config = dict(
    arch='efficientnet_v2',
    model='image embedding model',
    dataset='dead-leaves pictures: piles of overlapping shapes',
    train_examples=72500,
    image_size=32,
    crop_scale_min=0.8,
    horizontal_flip=True,
    translate=0.06,
    targets=['shape'],
    num_classes=20,
    embedding_dim=128,
    norm='groupnorm',
    hidden_act='hardswish',
    weight_standardization=False,
    channel_attention='se',
    depths=[5, 5, 5],
    kernel_size=5,
    stem='deep',
    expansion=3,
    widths=[40, 64, 120],
    am_softmax_margin=0.1,
    am_softmax_scale=30,
    init='torch_default',
    residual_init='none',
    optimizer='muon',
    muon_scale='original',
    learning_rate=0.0087,
    momentum=0.95,
    nesterov=True,
    orthogonalizer='polar_express',
    adamw_lr_other_params=0.0018,
    max_grad_norm=3.0,
    max_steps=6700,
    batch_size=64,
    epochs=5.9,
    lr_schedule='step',
    warmup_steps=130,
    weight_decay=0.05,
    adamw_weight_decay_other_params=0,
)
Rows from block 7 of a small image embedding model, named by matrix and row number. Rows with one number belong to one channel. Each number is 500 + 25 x the weight over its row's rms, rounded and kept within 0 to 999. All counts start at 0. Numbers have three digits each. After the name is the row's rms in percent of the matrix's.
After each channel's rows are labels from the 100 images, of 14976, where the channel reaches its highest value: "top examples" is what is common among them. Only what is clearly more common there than usual is listed. The data: dead-leaves pictures: piles of overlapping shapes. In brackets: how many of the 100.
# convs0: expand 5x5 conv (model.blocks.7.convs.0.weight, 192x64x5x5, each kernel summed), inputs 0-63
# convs1: project pointwise conv (model.blocks.7.convs.1.weight, 64x192x1x1, transposed), outputs 0-63

convs0.191 136:515496488514525535481530486504483484506518521442510536493514475461522523472475501498509531473491504494500515441559497534485488541507529522468514477501474488555496518510490472481472466540501526
convs1.191 123:547497498509498529525509471539511495494513501500461507481463462477539495476506545488520521521484498462497515457497510483521507475529508453512497531436481442486538493465474482483497521481506515
top examples: ring (39); flower (27)

convs0.65 098:471484514516516491490494510547508469458473513523493490481490526522478481514534538482505496461515529493469486523456515528521493489525501514505526528488484507518554466508434494484447462506539498
convs1.65 041:509540506492466539509475527497543516485533509567507486499484493475548511523462479515489488481477432541468505509546501518499504521485518479522500501486510484535482517475507501500537523496463523
top examples: gear (27)

convs0.12 075:506472518540518498498459507512544539488493533511486507502485494478512491487480483504498475445462499504510494468502505540506555546490513469492456496477488482453534521466500499506530470487556477
convs1.12 109:510508470508486479523514494529512482489503503483515516491499490490489579513522538499536480489509531482459510532504496475494475487554483542460533467506529504535533495496503502513484566478541488
top examples: ring (28)

convs0.164 112:498505536510507515492535498484510469521499496491506493545519493502512499512513497505490529498469498493524516495498516483545561481497521463550498501425541500474505452507516542500571490510486521
convs1.164 088:474530465533477505490520486498510532493471436500481503465476501500497506475526467533505476486484534501492469520544521537516548484502525485492498523537459470484513491496480554514475502496449482
top examples: hexagon (46)

convs0.61 151:482517521545518514484521528498479549489475499514487491510474467485487502504488490500448516483490502521493547479525540487539520517442510493516532489489481472505491495523464485538449560496529517
convs1.61 142:526514506480540485473509492525498492514558485457514523541453547510523476476485511529463482504548492526507493534487509510475459512495466482542488498514506470497502478500504536462503528505457473
top examples: rhombus (25)

convs0.76 083:488539477457517488486566504522527520481520516534515485508541447508505529473474483527503506500519502517510522483489514512458526535526547510500511447478492492489477545479499455520511500469510506
convs1.76 131:504509509484522500497478483509482501535465523445482449482537505479479473469531524516490498542496521505545504488553534472543495488466453475535509524472516504506514524498501521482545514511522512
top examples: frame (49)

convs0.37 086:480497518512447512474487486501554532438510511539508554505536480529524515504475482525515515498480478510561497525544512443513483494480527499480532487508484525492473494518504506482489482511499511
convs1.37 093:522514511486530522461504505540456488537539522465490465506499542502523520500518469556478475545549499487476491502450512542479518487495495470507464486472504509529493546516504488515497498492513516
top examples: gear (41); ring (31)

convs0.150 079:474525558513492510491505511517536468524521509508465509497498535501475468528548486489485431517505521553503480540510533519495483451477499494487522510505446505511503481514486524495478516542502491
convs1.150 048:520458483456526519480493510475537502457504479490516455486454476529494511508483528529454529487497504505497498475480467481507479540484480529544567534487521501484508479495492493467518478496530487
top examples: flower (47)

convs0.73 120:492525522515497507460508473478502523469492498510507483533475497488481527558486445523495498514501485484496494587515510501490511531489515487498463477495516524466518486470518551511542531495541476
convs1.73 106:497453470479506514502508488481485499518472496513505485525506487504577512445494549465451483483468488562532514453490492503511517498473501501489482469481476529482518500507497475501481515525462520
top examples: mixed sizes (70); circle (33)

convs0.72 086:479494516508462511466478522495481501493446500447510491483507458480508474494465456512496558551484485500536458533493502507532493517475540474478517475498497505486503507510480519474468486500465543
convs1.72 177:493480513509482490518501489459477526459476530486546526496499487522525503495536467489458517521516492486493549497490444494428504481489479469460489472504477486505517505466498444490511483527476502
top examples: heart (27)

convs0.189 097:506546520491480523508476476500489515487501507490520541504547491482498576523546467483511498521505537445485497526533539506495509547505539473502514507508476486500510497491500517486511472496436505
convs1.189 125:529479477502513525531521504499505481533544493483496464511461531524486507523466551506494494436492511523514503546480494487495504519472497512497472501520447531510445503446543513519486497508483500
top examples: triangle (27)

convs0.131 082:512508486515550466552490500478504486517480510510482514519498515493493513466526504520499505485436469470516520470517523511524573461524478525456493470464535498487474478480540505485483495505485477
convs1.131 083:521474496519489519519506472477471489459507483484500522481476488515473536486459476515488491486529544526484541516527479558515509525551493457524464541486479466467518492502473534491536495505497485
top examples: gear (47); hexagon (26)

convs0.14 096:462482492507491520501530525494517508479484510516527464524477442487518502511512467502475582498503511497478471514522452557512528510506485472485490462478518492486476486501520521529535530462515497
convs1.14 129:553485506516506527510473496509515485505481515469459514493524506543489440497536499505537510500493497492452491513496485488435481505505504531486475509505424533514552523492522472499501499523506519
top examples: triangle (25)

convs0.5 086:473563504495465481517503522493501531484488548510513496495515492493493538544488491514517478470500490500463492495446523503504515493526573509471482477444470505479525538485486500522535526490512492
convs1.5 099:499489507432539519491486473512472494543497510506489471517479482501540519457482522454488515503461491491483527506505464484516489482433485502514532512522541487485491457492509526457504487511536520
top examples: frame (37)

convs0.59 094:474501516528491482501503513503519427505512487484499494479486497499539482494539512474519480483577518533470507496477502557494467506498517530498530503527473493488498472492483518519452512501563515
convs1.59 053:533484468484503529443523469508512567524519477499495496487524523530501504539477466487512501480419539466486481507497535469467526505490510512515514514483485522495516493486476480489509534508500473
top examples: flower (74); mixed sizes (62)

convs0.187 082:504441480484451481515514489520499455492512499531522494497466511554541537511494483510499456525499476478497517499475472489497487520538549506513498532524567532499515463498496503472505473511490495
convs1.187 069:497548553537543503435495499469528474493507520532494473527503513491500470533478486478542503475516495511480507478517536486480509493529487520514447508496518493565495493518506485485527531477513494
top examples: gear (50)

convs0.176 085:517539520513467511477484460525523472487485497525526491471486514500478514504514510480511486472481525492523488474471478519489473429490549530492485519477483471558488457479514515534526485471457496
convs1.176 059:495523503460505552505486531510481487532562496515488538513493524520495514501517491513530510540528485529467535527509518509511495542522495453465508486495506522501512519546493475500464491462558479
top examples: flower (55)

convs0.161 085:458497484532507480474514471530470532508498489465493502471482502458574537510492492486519496487485516480481507497526473516483499556498520457512435482500497526487485506492525554508524523510519515
convs1.161 133:543463491512485517519506540498535538485498479488503480482500487533479466492497515449529524503480506491464478512486486516437490453504493504452479490557473515548511509528488459530508505504507511
top examples: triangle (25)

convs0.85 092:510475546455484459519489502490521500530484507507527478514504463508473542522502494501479511456472509487475482524512525501542543486501523509483492486483517549479511490491475458478554468453464488
convs1.85 131:483532503498461556530493522495529479516473492544504515527463487494469481495475468473536530481494471504465480513485535492520508483512499477488477529503515538513490466494566531534480477516497459
top examples: cross (31)

convs0.159 076:458538493492496513518451501506528506530536503516493472524529521495514504465488512526563542542501524499500516518506485469478520529493522499501505510503489480486433536452548486501527486522489516
convs1.159 095:508457500510544503494530470449491459490497495490535520503490482491471508537516505478443537476489544522527537533450533493501483484504466500493469513466481470496488479524516539487486516497468507
top examples: frame (52)

convs0.60 087:501512507473533469479520514455477515508475543499545514496510484499485525487517487534459537483535517500498531467507507479570520521487511519527511501432489483483516480510475527513500533477528527
convs1.60 109:531516493507463528532514514489475535460519502463497480525517563526512514523469514508522502499462520483499521548515470502521502506461481470468518491519484479495479459462465521540480467482492473
top examples: cross (42)

convs0.181 090:504501554480513455544493495516495494503484519559501479484493539518530495490503502520522479475480521505520494489514475530500489497518571498478482486525467567502549511517505519481501449506508486
convs1.181 086:518516502482483564441509506472505482518563505508464489529499493510518493524519501508499533513558507517497516517499493492509495473492466466474507529492547485502475543539487540500513508472547502
top examples: gear (42)

convs0.29 078:517492519459478506535485530494491459455546469538483506497501510494505507449516490497482510488482489529515504515442493509503512531481489498500498504492483486554527513491533474489466428520493549
convs1.29 060:517545497522453474484504475528503538500455517467499461497490510478524497495469461503505491468481500493505504495530542481486468445506503508494493522480505530493502495462416482515499494469461506
top examples: flower (27); star (26)

convs0.117 087:480512503522507459503453501495458502490475481459482490487482482455514533525461495494537484469463508479471494511497479521538527544562558522480475502485516502494513517504520522514495465488527517
convs1.117 109:522479521502520534558480462488459513448510532510473518496498486519481501508514504470504521495502517504436476491500465504466474450483511519486486499526429503517527516505515525547500517510495495
top examples: triangle (32)

convs0.122 129:476476463523484506475469499477544486470479538482471478479530488463548508490476525475468505498469481536510471505487481486495529527491476509536480506506507455500466510543461465488511516522508453
convs1.122 117:483553555514484508489517508461530512521465499521535471516491539512510505507520525528514487524521479481492519499567489506511458513485491493459505541493544434507532510498490511505491529503497515
top examples: gear (30); ring (27)

convs0.139 111:528486492495467508466515509492494510494499496473544475498512449489529520469486449446465497508494487462462454499485489542458490530525490472493496467508511538539506525498472457509494484500489472
convs1.139 148:499496502481494488523510510478475513514449492477518520504502478503450468523467509519490529467465548514498472477484478436483548483532493538517505491465502475477449517524498523493467515505459492
top examples: frame (42)